config = dict(
    n_mels=80,
    muon_scale='spectral',
    orthogonalizer='newton_schulz_5',
    steps=700,
)
Rows from block 4 of a small CTC audio transcriber, named by matrix and row number. Each number is 128 + 32 x the weight over its row's rms, rounded and kept within 0 to 255. All counts start at 0.
After each channel's rows are labels from the 100 clips, of 14976, where the channel reaches its highest value: "strongest on" is what is common among them. Only what is clearly more common there than usual is listed. The data: melodies that start on their tonic, played by one synthesised instrument.
# conv: width-5 conv (model.blocks.4.conv.weight, 176x144x5, each kernel summed), inputs 0-143

conv.109 [136  78 111 165  81 149 117  85 106 143 131 161 103 159 124 135  83 110 190 175  84 134 127 162  98 119 144 156 144 151 141 154 133 111 141 135 164 128 197 103 174  79 136 121  99 138 121 141 142 114 121  70 144 148 102 121 152 167 151 149 166 137 120 142 100 180 143 158 138 102 182 110 160  81 216 156 145 145 164 160 174 111 165  94  71 106 115 154 158 142 172 136  76 151 136  59  94 119  59 121 118 190 115 139 113 163  72  84 126 133 134 132 108 121 124 134 118 138  96 125 147 160 101 128 129 164 142  53  77  62 190 105  86 180 118 113 111 149 133  49 165 139 116 116]
strongest on: the note E; the note B; tonic: B; tonic: E

conv.24 [150 133 135 150 124  92 139 100 145 108 176 149 142 113  84 159 168 146 115 115 148 104 129 115 170 161 106 149 148  99 168 168 146 140 113 132 159 142 159 145 132 105 151 104 107 160 166 135 125 149 120  69 144  86 115 125 118 174 149  74 196 154 129  99  87 140 124  91  95 127 135 115 168 150  98 233  99 175  94 103 119 170 193 169 159 116 129 178 162 169  85 125 140 154 156 110 120 155 163 124 159 183 125 163 130 108  95 160 128 148 119 157 111 130 162  93 122 110 171 179 118 125 105 154 115  73 157 187  86 112  55 105 208  80 124  87 171  71 100 183  95 130 138  74]
strongest on: bass guitar-like; rumble; pink noise

conv.127 [125 121 193 195 183 156 139 110 139 145 119 102 139 129  75 153 162 164 139 110 138  76 140 143  86 140 176 132 135 131 147 158 153 132 109 114 144 135 197  88 193  97 141  90 129  81 125 108 125 138 145  21 130 133 172  79 143  99 114 160 130 133 107 144 143 142 126 121 130 166 116 139 141 139  55 181 153 137 139  93 105 122 119  87 111 122 120 124 113 158 143 125 169 153  86 133 110  98 135 147 124  87 169 138 101 108 131 145 120 130 189 113 121  97  98 141  83 117 169 172  90  90 145 122 111  54 117 253 149 107 193 163  86 131 109  99 158  66  98 101 101 103 111 114]
strongest on: bass guitar-like

conv.161 [ 98 135  98 121 156 140 151 178  95  61 120 130 155 130 149 110 106 102 169 141 154 142 136 115 161  99 138 160 142 142 141 124  81 161 109 127 118 115 120 159 108 134 171 144 171 172 172 126 173 118 183 146 170 118 159 151  91 148 161 118 192 105 182 149 141 165 167 116 110  88 164  66 193 134 176 127 166 174 108 113 167 127 163 202 174 105 144 133 111 122 159 125  91 119 142 224 122 122 126  73 104 127  89  92 180 111 113 197  69 129 101 130 150 115 138 128 143 124 128 139 115 124 172 142 165 137 112 196 195  82  62 123 107 112 163 132 149 150  93  62 140 102 126 156]
strongest on: pace: slow; bass guitar-like

conv.69 [148  92 172  81 162  91 101 153 129 117  83 114 161 137  36 186  92 105 172  90 189 124 175 149  97 142 126  83 110 150 138 140 132  94 109  60  92 143 116 130  80 178 125 134 152 115 126 112 107 135 148 176 123  55  97 102 127 142 112  58 151 142 101 138  57 113 107 114 156 101 157 119 130 144 108 125  87 193  68 172 132 112 135 148 199 145 142 100 147 124  90 126 114 110 104 125 117 181 178 133 185 176 134 112  93  76 142 179 107 162 141  97 165 167 167 142  95  75 115 132 131 116 141 120 102 120 116  90  92 108  74 116 122 145 126  99 114 109  87 196 130 119 134 104]
strongest on: marimba-like

conv.37 [162 164  91 144 138 100 139 103 165 195 156 100 104 113 130 139 130 169 111 177 170  95 138 120 168 162 113 137 138 159 158 124 108 111 117 119  82 146 137  96 119  97 140  82 131 144 186 178 151 132 141 131 113 140  96 132 152 168 109 133 100 175 142 129 148  36 146  67  63 154  75 113 145 134 129 116 151 170  89 172 125 130  94 129 107 186 122 192 139 163 127 129 162 116 143  79 118 134 222  90 194 193 148  86 109  85 147 122 119 174 126 100 145 139  73 139 103 174 144  98 123 103  95 113 140 114  92 103 134 176 153 140 119  79  97 145 104 123 142 219  81 136 152 107]
strongest on: pace: slow; marimba-like

conv.128 [126 123  96 128 128 164 177  91 172 116 131 134 168 125 141 111 206 126 133 118 125  94 132 151 155 124 161 138 140 113 189 109 127  99 123 171 159 132  85 111  93  84 153 126  91  65 148 134  91 115 157  79  77 107  73 108 126 133 102 209 158 116 123  55 100 145 107 147  95 146 158  89  95 137 122  77 103 143 136 147 151 114 181 148 146 138 125 156 182 151 134 117 109  92 148 168 122 158 185 106 125 181 117 174 142 157  92 155 107 144 106  63 129 125 163 127 151 124 140  94 125 188 127 178 143 162 162  85  80  38 102 113 139 120 145  87 117 157 118 242 130 127 122 133]
strongest on: pink noise; bass guitar-like

conv.7 [121 143  93 154  73 170 111 165 143  81  81 141 111 120 119 107  83 108 122 137  91 130 106 119  90 137 101 136 108  91 200 139 140 183 107 117 195  75 125 103 139 127 164 156 166 120 103 144  68 109 128 112 146 151 138 141 136 120 137  97 152  94 145 119 180  85 125 193 141 162  90 122 105 156 103 143 101 111 131 112 151 149 126  88 191 106 146 143 127 133 159 149  83 111  99 196 139  98 149 136 154 163 173 155  67  89 122 150  82  70  42 102  47 153 127  87 153 152 189 100 147 176 173 159 132  79 112 143 147 152  84 124 122 121 110 126  99 148 150 125 206 168 109 102]
strongest on: the note C#

conv.102 [195 137 170 128 162 151  65 156 157 136  61  72 102 223  88 118 145  69 158 139 125 144 109 100 137 121 113 222 118 119 143 111 130  90 127 171 163 132 122 150 138 119 183 100 108 166 127 114 170 131 104 177 111 102  87 103 133 157 105 133 168  88 131 137 130 142 126 101 122 172  99 121 152 129 109 137  98 159 133 138 156 172 141 111 158 130  58 140 152 116 131 165 125 126 115 187 105 120 171  50  99 177 112 146 173 100 118 184 145 125 116 119 135 151  90 136 100 102 150 147 162 183 178 137 116 120 131 127 100  66 177 177 159 183  85 200 131 146 115 114 165 126 137 127]
strongest on: the note G

conv.143 [129 135 164 122 129 101 121 156 125  51 137  77 119 139 134 131 163 143  99 187 152 187 155 110 168 133 136  72 137  91  67 103  63 149 151 170  92 128 143 175 128 172 123 126 180 129 116 133 120  93 134 119 164  85  89 122 119 138  95 137 147  88 160  58  99  83  86 124 100  96  78 102  94 149 209  70 133 138 127 115 164 139 110 151 124 164 135 139 136  87 155 121 155 162  73 187 137 125 124 125  97  35 146  74 116  93 172 180 136  99 211  79 115 151 118 124  91  97 133 124  92 162 159 114 116 147 135 114  92 152  82 126 127  95 119 146 141 108 139 101 121 150 136 179]
strongest on: the note D#; bass guitar-like

conv.40 [ 92 137 131 166  65 148 109 122 117 126 121  44 103 119  99 135 119  91 155 122  92 164 132  77  43 166  92 174 107 100 135 128 108  82 140 150 117 186 127 111 139 104 145  62 159 177 114 104 150 134 135 155 153 160  89 122 152 153 113 104 120  91 134 116 113 142  77  76 109 165 167  94 154  76  99 104 155 135 129 139 101 118 130 147 172 172 152 112 138 114 178 123 136  77 129 126 129 126 131 144 163  67 138 199 128 161  97 155 175 117 103 179  91 150 144 177 130 161 142 117  98 106 122 143 131  86 122 139  86 158 146 127 231 213 163 146 169 170 186 113 138 147 120 136]
strongest on: the note D; bass guitar-like

conv.81 [129 103 216 150 139 104 150  97 141  68  81  94 111 144 118 103 182 162  73  97 120 109 118  97 114 226 110 146 143 152 137 159 116 179 145  92 145 162 145 104 134 152 135 133 151  97 170 104 146 178 140 156 123  88  75 104 134  96 134 109 118 123  94 129  91 115 163 101 159 139 151 239 148  93 110 142 120 119  77 144 154 135 159 114 133  84 121 113 147 109 156 139 190 145 154  94 122  84  79  71 156  81 184 157 139 136 107 125 109 131 101 123 143  98 162 111 116 130 101 132  98 147 100 121 124 195  71 143 123 161 142 170 123 113 216 166  99 104 133  94 152 169 173 130]
strongest on: pink noise; bass guitar-like; white noise

conv.17 [116 136 139 161 168 178  72 181 125 200 125 122 132 149 160 180 114 127 132 124 123 154 145  84 135  81 178 129 125 144 123 114 138 127 153 111 213 146 115 201 164 111 186 135 107 124 122 162  66 132  92 110 114 129 145 141  99  95 129  39 150 116 121 101 103 146  91  87 136 147 107  79  96  89 101 104  85  97  83 125 108 105 145 114 108 111  98  55  73 198 108  70 108 110  82  90  75 127 121 112 130 125 131 136 119 191  57 174  80 148  78 142 136 158 121 162 136  67 141 145 130  83 141 143 162 120 119  94 134 158 121 135 135 170 106 170  97 123 133 140 109 142 161 152]
strongest on: the note D#

conv.115 [126 130 196 105 103 137 107 119 119  94 110 136 133 128 104 148 143 107 153 128 132  81 153 165 128  96 177  92 105 117 125  71 122  98  68  94 120 144 169  89  99  54 119 151 112 187  84 130  77 111 106 130 138 147 152 109 127  93 120 112  66 135 122  67 144 160 127 192 170 118 120 159 164 148  78  51 188 150 114 109 145 104 110 122  87 128 140 169 155 141  50 152  98  82 104 153 148 171 162 105 140  93 155 133 108 111  83  96 173 143 126 154 155 114 142  57 105 149 160 174 167 127 115 126 218 143 105 182 119  75  85 122 159 164 152 117 128 104 161 146 133 103 109 171]
strongest on: pace: slow; bass guitar-like; pink noise

conv.66 [ 77 101 104  83  85 205 127 135 178 117 121 171 121 147  62 105 155 166 184 154 162  62 168 103 121 124 159 132 101 137 130  98  60 176  94 181 136  84  85 105 169 146  83 145 162 138 164 174 114 111 177 119 161 111 105  49 137 148 145  97 116 163  57 103  98 109 163 144 119 144 137 136 123 105  92 148 169 109  89 178 117 120 134 118 169 149 131 170 118 114 104 137 173 139 156 170 135 122 121 139 157 165 135  67 109 106 112 154 164 105  87 137 102 117 101 150  96 129 141 142  91 101 104  88  99 148 126 160 157 139  84  77 139 103 151  42  93 161 129 145 108 151  88 151]
strongest on: the note C#

conv.68 [ 97 168 143 128  91  86  95 108 145 148  84 182 166 161 102 179 177 202 102 140 131 101  90 157 174 105  77 108 150 144 166 182 137 133 112 157 131 114 229 109 132 118 118 141 120 133 183 152 132 123 128 102  97 109 114 149 146 175 135 105 160 142 128 162 153 166 138 131 112 105 111 166 151  97 124 188 116  99  97  91 118  93 147  68 148 113 118 140 103 169 151 165 152 123 161  69 163 158 157  76 189 142  82 100  97  91 119 100 135 139  99 101 184 155 129 163 124  98 150 132 141  93  95 142 174 121 213 120  80  96 103 184 154 137 160 185 167  78 120 155 136 142 125 128]
strongest on: bass guitar-like; pink noise; rumble; white noise

conv.89 [145 141 122  84 151 185 140 130 163 124  77  99  94 114 159 141  74 125 231 116 142 119 178  97  88 126 105 189 183 161 164 161 161 152  96 147 109 134 163 145 104 147 102 148 111 174 116 105 157 137 170  78 132  95 102 109  99 121  80 133  78 131 102 175 182 146 177 159 122 171 161 151 126 161  54 138 136 136 115 111 157 140 153 148 151 160 126 109 123 137 115 128  96 156 105  55 114 110 191 134 119 100  96 122 133 158  96  92 142 118 166 133 138 122 145 157 180 119 106  91 132 145 169 178 138 130 127 148 166  83 168 111  67 138 125 146  67 209 100 146 156 130  95 189]
strongest on: the note D

conv.134 [ 96 122  44 121 127 109 123 169  79 159 129 174 119 111 138 124 141 194 163 154 126  77 106 142 164 126 134 105 131 160 131  94 147 167 140 138 122 132 145 112 109 116 165 120 178 103  90 180 164 113 175 215 110 159 103 123 164 148 127  79 128  94 118 201 121 117 168 151 140 139  79 116 152 125 151 101 130  95 187 173  94 107 149 120 191 146 104 169 147 157 135 133 119 161 180 136 155 121 117 140 172 137 128 215 157 218  84 123 213 148 165 122 150  88 136 136 130 146 136 107 106 197 121 156 148 105 120 149  91 127  81 136 116 116 126 148  64 119 162 106 156 128 142  85]
strongest on: the note E; bass guitar-like

conv.129 [120 121 108  73 172 153 150 128 142  99 152 124 127 126 193 126 165 111 135  61 167 109 132 107  95 126 135 149 114  92 177 146 154 190 145 131 131 134 137 167 107 117  78 138 149 105 109  71 148 126  50 105 150 155 186 117 146  89 191 134  97  78 180 146 191 142  98 168 149 125 110 129 137 171 155 157  72 112 115 155 184 137 117 126 151 164 139  47 161  80 183 146 143  93 160 139 126 164 178 133 122 107 157  74  99 114 124  91 153 198  89 148  84 145 113 168 183 137 111  97 137 139 145 148 105 110 115  80 128 173 108  86 123 153 123 120 130  65 166  87 146  88 134 168]
strongest on: the note C#; the note G#; tonic: F#

conv.157 [140 117 142 164 137 174 128 132  95 135 135 162 139 141 132  91 120 140 174 119 114 176 101  83 192 143 177 153 152 127 108 123 141  67 116 117 168 138 121 161 103 124 140 149 116 137 115  99 111 122 105  86  85 133 100 118 145  93 126 163 119 128 135 172 164 193  96 127 108  24 154 171 115 122 235 107 100 163 124 114  95 130 147  95 106  78 124 192 108 115 105 135 115  74 173  87  91 109 129 140 142 113 144 141 138  73 160 138 169 113  94 150  95 126 215 135 121  89  81 101 109 152 130 149 129 180  81 167 168 118 150 121 121 142 145 180 186  73 168  67 136 174 121  98]
strongest on: the note E; the note B

conv.126 [ 81 188 156 170  95  78 133 108 173  67  67 110 160 124 141 127 129 169  92  87 149 170 124 166 101  93  67 177 130 134 162 117 196 126 116 139 222 137 144  79 158 136 122  65 133 105 151 178 104 122 196 133 124 126 115  97 124 110 117 134 152 109 120 144 113  94  41 146 124 107 188 107 118 125  96 146  72  83 122 155 154 134 131 119 131 130 127 158 117  95 104  99  97 122 144 204 134 107 136 107 179 180 127 107  51 182 142 109  98 143  94  85 113 114 112  82 106 148 175 153 146 118 153 130 128 136  88  79 142 118 179 139  79 124 126  98 135 151 102 150 117 137 108 135]
strongest on: the note F#; pace: slow

conv.105 [ 92 125 194 172 162 128 106 162 180  95  88  84 108 161 126 138 134 176  90 133 141  42  99 104 105  97  94 126 124 125 153 163 147 176 148 152 102  88 115 143  76 122 129 131  66 136  87 147 120 109  90 114  83  83 125 152 119 189  84 129  97 144 136 165 157 134 167 135 112 133 122  77  62 101  94  81 178  89 124 179  84 140 136  65 127 113 147 165 150 142 154  87  99 148 102 127 134 168  67  83  75 139 128 123 141  71 117  90 114 146 173 121 153 170 128 161 129  86 143 124 132 108 183 115 109 138  94 181  92 158 137  45 112 113 104 109 138 122 173 125 120  79 114 121]
strongest on: the note C#; tonic: F#

conv.71 [126  99 124  95  98 115 151 133 128 129 171 106 107 143  78  97 171 128  96  92 104 161 114 143 134 116 139  92 121 127 166 132 159 128 138 117 111 138 110  87 178  86 168  99 163  89  75 109 142 118 159 142  95  94 150 161 127 158 187 112  84  82 128  93 100 109 112 128 126 127 141 146 114 105 120 155 158 142 183 154  94 112 125 157  97 142  95 124 124 115  86 185 187 131 135 191 102 131 135  84 194  59 151  66 108 105 140 190 148  99  96 108 175 109 116 113 124 156 172 195 148 164 191 160 179 132  79 169  91 185 215 157 136 171 183  80 120  93 144 163 119 117 112 147]
strongest on: pink noise; sine tone; bass guitar-like; white noise

conv.28 [184 131 111 132 132 125 121 162 147 197 138 162 179  80  87  65 109 137 179 104 141  43  82 114 130 189 176 191 149 134 114  39 125  88  93 114 113  77 126 118 156 147 151 144 117 108 106 160 141 118 169  89 131 137  52 166 109  68 143 111 160 138 141 156 140 172 126  90 160 135  68 151  98 131  90 126 174 109  79 141 118 127 101 103 141  89 123 117 142 109 118 125 109 114  88 111 139 128 106 164 123 131 166 146 168 137 182 109 149 122 109 121 165 158 189 144 126 117 132 159 103 182 133 129 191 129  98  67 116 124  60 105 112  92 111 126 178 166 151 131 153 104 112 169]
strongest on: marimba-like

conv.6 [102 138 194 147 102  68 111 136 136  93 192 102 118 112  84 153 148 140 108 128 127  74 109  89 107 158  74 121 140 128  75 156 114 114 102 101  99 150 127 115 190 118 130 113 116 148 154 209 130 117  85 120 137 151 116 131 137 183 159 136 146 146 120 110  98 124 142 165 138  83 125 155 180 103 116 127 114 162  84 199 176 142 157 140  53 139 117 109 102 100 178 138 110 103 147 126 131 143 113  99 196 169 138  78  50  82 179 152 151 104 182  86  55 124 162 137 137 131 205 101 109 180 139 174 163 105 118 160 124 130 113 197 142 125 138 122 139 130 141 183 105 121 126  99]
strongest on: pace: slow; bass guitar-like

conv.65 [154 145 127 170  94  99 144  92 126 126 128 116 151  85 161 112 131  52 124 162 164  90 171 132 113 150  76  94 128 127 142 158 103 121 108 120 137 175 143 159 168 130  81 146  91 187 102 154 139 122 143 232  95 171 100 132 131 172 102 107 155 129  46 187 154 103 119 184 116 123 124  97 131  97 117 107 203 103 130 119  89 156 135 149  92 138 102  75  98 182 107 107 158 122  92 132 128 145 165 105 139 150 123 169 111 119  55 155 142 142 114  85 155  78 127 112 113  82 131  95 152 163 111 109 198  99 160 145  52 100 128 133 135 131  76 110 120  94 103  53 114 154 119 133]
strongest on: the note D; tonic: E

conv.91 [ 77 137  97  79 120  94  62 119 122 157 108 104 139 107 115 215 150  93 173 114 157 160 149 161  40 121  93 128 128 158 138 150 205 111 126  95 113  95 148  90 121 131 137 125 155 144 168 128  94 126 143  92 165 116 161 128 101  91  90 201 127 102 141 156 128 150 158 159 125  99  91  94 128 124  90 109  69 143 138  79 113 111  95 140 144 120 138 145 161 129 116 125 135 154 156  64  88 136  71 142 131 111 163  83  75 166  87  78 113 153 190 159 131 135 139  82 189  97 126 137 107 140  97  96 112 164 186 217 102 115 162 118  90 113 133 116 132 174  88 111  83 102 128 133]
strongest on: pace: slow; bass guitar-like

conv.34 [156 133 160 116 188  56  80 111 122 134  93 186 155 120 125 136 137 151 134  92 130 141 141 121 156 151 113 121 123  84  94 115 125 124 181  97  86  81 137 138 153  74 140 122 129 123 120 109 116 121 136 119 142 151 138 195 128 137 146 140 108 175 159  96 120  56 202 103 122 154  94 118 149  53 140  92 152 122 133 144 132 125  49  47 146 115 127 115  86 184 100 169  91 121 196 183 159 126 144 115 157  75 161 133 130 145 104 148 160 171 162 120 108 119  90 132 192 145 129 108 139 113 166 157 119 115 111 161 170 171 148  72 154 103 124 202 110  57 121  96 133 142 114  68]
strongest on: bass guitar-like

conv.75 [115 129 194 117 176 152  88 100 132 145 181 121 151  94 172 136 157 182 123  86 143  87 111 117 150 157  98 150 123 159 153  94 146 178 143 161 148 107 146 197 109 165 120 139 164 159 112 138 146 132 121 168 149 178  91 126 133 138 136 140 113 159  91 114 127  79  67 131 155  88  86 157 127 101 145 127 124 151  72 184  84 132 134 191 110 134 191  91  93  98 120 150 117 140 115  76 162 131 192 159 162 170  95 130 103 119 114 170 140 127 249 146 150 142 147  83 139 122 142 139  98  97 114 154 158 127 124 157 129 118 115 109 111  58  58 123 192 172 139 180 163 104 132 136]
strongest on: the note D#; tonic: G#

conv.135 [ 93 174 114 105 114  57  63 101 100 138 188 133 112 165 134 140 105 134 108 130 123  75  96  84 137  98 147 150  84 112 118 142  76 166  98 185 130 103 107 114  88 110 207 116 115  71 120 115 132 122 186 167 111 120 118 114 123  94 135  60 140 104 151 152 137  70 108 170 165  76 115 135 100 134 152 146  67  91 121 118 131 133 137 137 132 166 171  75 103 156 126 158 135 114 169 131  92 112 170  16 142 121 128 159 121  96 172 193 120 108 125  90 144 128  72 104 178 117 119  88 114 121  82 182 140 173 149  92  69 138 137 160 125 109 121 115 117 137 124 170 170 127 158 126]
strongest on: the note D#

conv.1 [129 116 105 104  95 142 207 101  93 154 149  97 153 112 104 121 141 196  52 150 186 103 113 106 161  66  98 107 123 129  87 140  43 167 122 158 114 115 151  89 145 119 122 136 151  83 117 134 136 119 163 170 177 182 143 117 137 103  97 131 121  44 129 160 112 150 167  73 141  66 108  94  96 114 123 150 124 125  79 116 164 149 142 149 106 113  97 109 140 104 140  73  99  87 147 106 145 157 157  87  89 184 123 130 178 115 188 149 112 168 162 116 146 128 140 132 148  95 111 166 139  75 119 142 116 113 120 127 154 131  37 207 146 159 135 166 127 155 156 114  75 131 122 142]
strongest on: staccato

conv.18 [126 122 119 117  80 198 151  81 161 136 114 118 164 173  93 166 123 173 187 117 115 125 123 168 126 154 150 121 142 120 123  77  90 127 102  80 216 117 134 161 140 102 131 134 117 113 150 102 141 131 144  35 166 102 150 114 116 164  86 102 109 152 110 142 134 111 103  81 104 109 147 121 115 123  87 105 110 146 139  71  77 125 114 121 139 134 127 109 138 140 117 169  99 160 138 145 179 100 163 111  71 188 160 171  99 111 113 131 155  97 184  85 190 140 111 118 111 177 160 213 148 140 114 179 161 151 113 143 117 159  93  59 112 136 100 149  51 151 139 134 102 174 129  55]
strongest on: the note D; marimba-like

conv.4 [115 117  39 183 140 125  77 117  64 176 184  94 106  84 125 147 141 111 110 144 118 116 124 150 186 114 119 110 110 142  78 138  82 115 134 123 116 133 120  96 119 152 154 104 169 120 120  74 128 131 151 126 190  65 102 110 160 145 162 131 112 113 134 103 123 105 182 125 138 133 166 145 178 165 165 184 134 190 147 190 136 151 120 187  66 171 121 160 133 163 101 144 127 165 152 144 130 130 133 107 170 103 123 114 112 146 148 163  94 124 128 115  92  93 159 130 163 148 138 105 111 137 124 124 142 169 169 151 108 215 134 142  97  50 165 173 200  59  99 132 156 144 111 182]
strongest on: the note D#

conv.100 [ 85 130  85 108 113  74 164  87 138 113  98 142 163 108 168 157  87 186 150 134 156 138 138 108 199  97  64 135 133 155 115 113 129 118 122 112 102  86  74 154 139 133 109 101  93 140 114 106 130 134  91 138  92 151 154 108 100 116 119 168 106 150  95 160 111 116 123 136 139  42 117 138 127 170 118 159 134 112  94  97 153  97 118 148 111 143 123 105 138 118 154  81 108 116 148 113 105 157 150  74 100  97 124 108 153 116 163 135 228 163  80 118 203 160 109 164 151  70 159 183 214 148 180  70 113 112 113 148  55  67 116 141 122 150  96 162 100  79 124 156  97  98 162 133]
strongest on: the note E

conv.83 [ 91 112  90 116 119 111 167 141 124 168  87 119  88  81 105 154 119 123 129 133 103 164 161 125  82 154 111 176 128 134 139 112 162  57 111  95 128 120 129 103 167  88 103 135 188 166 121  77 133 114  15 180 140 147 140 128 122 120 120 172  83 102 194 118 170 109 155 117 166  77  90 109 117 112 137 166 136 109 129 123 162 126  98 177 121  81 113  84 156 127 118 138  87  93 139 114 154 144 152  86 137 141 154 127 114 159 132  23 145 203 109 141  65 143 141 139 152 179 140 139 157 191 112 117 141 107  93 194 157 127 192 125 139 162  98 133 154 114 137 123  69 157 151 135]
strongest on: pace: slow; bass guitar-like

conv.123 [150 117  57 213 131 113 117 127 136 104 179 123 107 125 126 119 210  91 141  94 125  92 143 189 187 136  99 161 144 147 114 166 157 165 108  99  99 120 138 168 126 102 100 127 123 160 187 165 112 118 129 219  76  55  74  92 119 154 184  92 122 106 149 159 111  92 119  42 147  54 140 160 130  98 100 190 116 152 116 122 134 138 133 122  86 113 147 161 108 135 173 117  74 120 141 167 125 133 167 144 146 175  91 154 131  98 103 115 113 129 120 176 128 106 115 165 137 118 128 118 117 132 175 186 144 147 105  82 136 120 166 128  93 138 115 193 119 156 114 114 150 162 117 100]
strongest on: bass guitar-like; pink noise; white noise

conv.50 [145  81 115 169 139 104 102 123 138 123 191 141 146 128 143 107 178 133 131 146 106  84 124 140 134 124 104 112 104 125 139 116 150  87  99 124 104 100 125 112 114 147 129 112 113 190 105  81  83 149  85 104 127 153 122 146 143 128  60 126  76 170 108 101 112 171 130  75 168 111 121 200 154 134 159 141  85 140 157 118 157 107 182 138 129 197 148 136 191 133 119 104  64  73 162 103 155 140  66 156  69 119 147 175 100 105 133 103 255 135 120 118  96 108 152 132  98 130 138 138 112 144 104  97 140 174 124 110 128 119 165 186 122 153 106 118 189 103 157  51 111 145 167 131]
strongest on: the note E; the note B; the note F#; tonic: E

conv.167 [119 150  84 116 140  99  57 137 214 119 116  59 141 212 110 155 121 154  98 137 129 130 161 112 152 133 143 167 155 142 125 147 117 130 152  81 137  63 150 128 147 101  63  79 122 138 148 167 130 131  94 131 189  86  99 121 128 107  86 187 155 106 124 139 120 150  95 128 133 121 178 110  59 183 137 158 144 187 117 121 138 118 123 173 127 133 150 151 132  86 163  86 149  81 121 189 155 138  97 123 203 140 155 170 119 118  73  68 125  77  89 127 120 118 148 124 153  77 106 118 100 117  69 146 100 100 131  89 130 132 155 154 118 116 124 103 133 142 109 146  89 143 210 178]
strongest on: the note F#; the note C#; pace: fast; tonic: F#

conv.122 [ 75 175 158 105 129 120 115 121 114 102 139  99 114 149 111 154 145 194 109  83  82 194 168 151 202 112 104  95 175 177 134 108 142 114  92 156 117 160 156 125 105 141 175 121 134 116 147 137 200 125 103 149 186  87 101 103 119 123 146  79 114 183 116 157  63 161 169 126 128 111 103 144 143 120 102 132 113  91 155 138 104  99 139  92 103  70 106 163  92  95 139 137 170 159  94  98 107 147 101  80 124 148 130 135  81 128  56 221 101 153  56 125 103 157 151  88 210 128 125 128 165 124 121 137 131 127 138 150 131 184 145 125 122  91 177 147 146 129 163  75  87 141 112 112]
strongest on: pink noise; bass guitar-like; rumble

conv.156 [ 73 152 138 133  82 149 127  80 110 172 130 137 137 122  75 198  85 124  82  87 144 138  38 114 138 114 112 139 160 100 164 132 134  97 132  96 149 117 108 123 144  98 121 149 107 106 118 180 139 148 174 100 187 155  82 100 106 142 210  95 105 134 120 157 172 158 164 123 120 149 138  95 189 168  60 161 136  91 112 158 107 131 121  86 130 128 134 103 128 138 103  81 135 111 163  93 115 146 142 173 119 118 147  54  85 142 165  99 127 150 105  63 106  88 126 150 130 109  83 147 131 163 153 154  63 171  78 129 190 127  54 109 175 120 188 155 111 120 145 138 146  95 148 141]
strongest on: bass guitar-like; pink noise

conv.150 [103 117 159  94 122  89 161  98 150 169 130 109  86 135 115 142  73 141  96 135 160 133 142 109 130 131 163 128  69 137 124 124 116 156 114 100 111 205 114 114  69  87  95 117  53 120 128 150 112 159  94 131 146  97 147 134 117 123  61 165 178 122 124 144 142  64 128 140  69  93  89  64 131  90 133 121 123 122 181 159  87 128 207 133  66 143 186 105  79 113 145 201  68  81 128 147 124 120 101 119 103 133  81 117 143 193 106 195 158 161 142  94 155 143 107 110 108  69 122  92 156 159 127 167  79 148  81 120 125 173 152 182 150 122 131 109 158 140 124 138  93 113 120 128]
strongest on: marimba-like

conv.133 [137 148 136 163 102  64 102 136 106 156  75  79 153 161 153  90 107 115 105 135 156 168 181 120  56 144 162 130 110 152 152 149 141 108 136 130  26 151  58 187 121  82  89 103 124 111  63 145 141 113  83 125 135 115 193 133 186 174 159  79 117 142 157 144 107 135 152 113 131 169 104 105 139 151 145 135 166 155 114  85 169 105 128 114 143  84 128 106 113 124 189 111 124 200 139 150 129 149 111 111 153 149 136 126 151 134 134 160 138 114 117 146 200 122 150 132 152  97 125 132 140 111 131 122  98 170  99  84 146  83  88 145 182 131 111 158  71  99 136 130 169 166 166  29]
strongest on: the note G; tonic: G

conv.22 [ 56  95 178 120 160 165 186 205 145  81 142 134 113  91 171 107 138 135 149 173 109 161 144 122 146 153  87  67 104 145 129 134 135 191 144 130 173 169 126 157 126 119 112 158 130  92 113  83 175 134 219 159 113 140  95 141 146 106  54 109 162  96 113 112  71  98 115 137 136 139 134 111 153  48 209 141 135 149 151 163  88 136 173 152 160 110 103 103 151 162 131  86 137 137 118 125 157 133  85 161 131 173 168  99 120 101  90 151 129  86  84 108  86 128 139 111 142 122 136 132  82 180 115 152 119 132 136  85 125 189 153 101 102 102 134 148 165 172 103  73 157 127 161 122]
strongest on: the note D#; bass guitar-like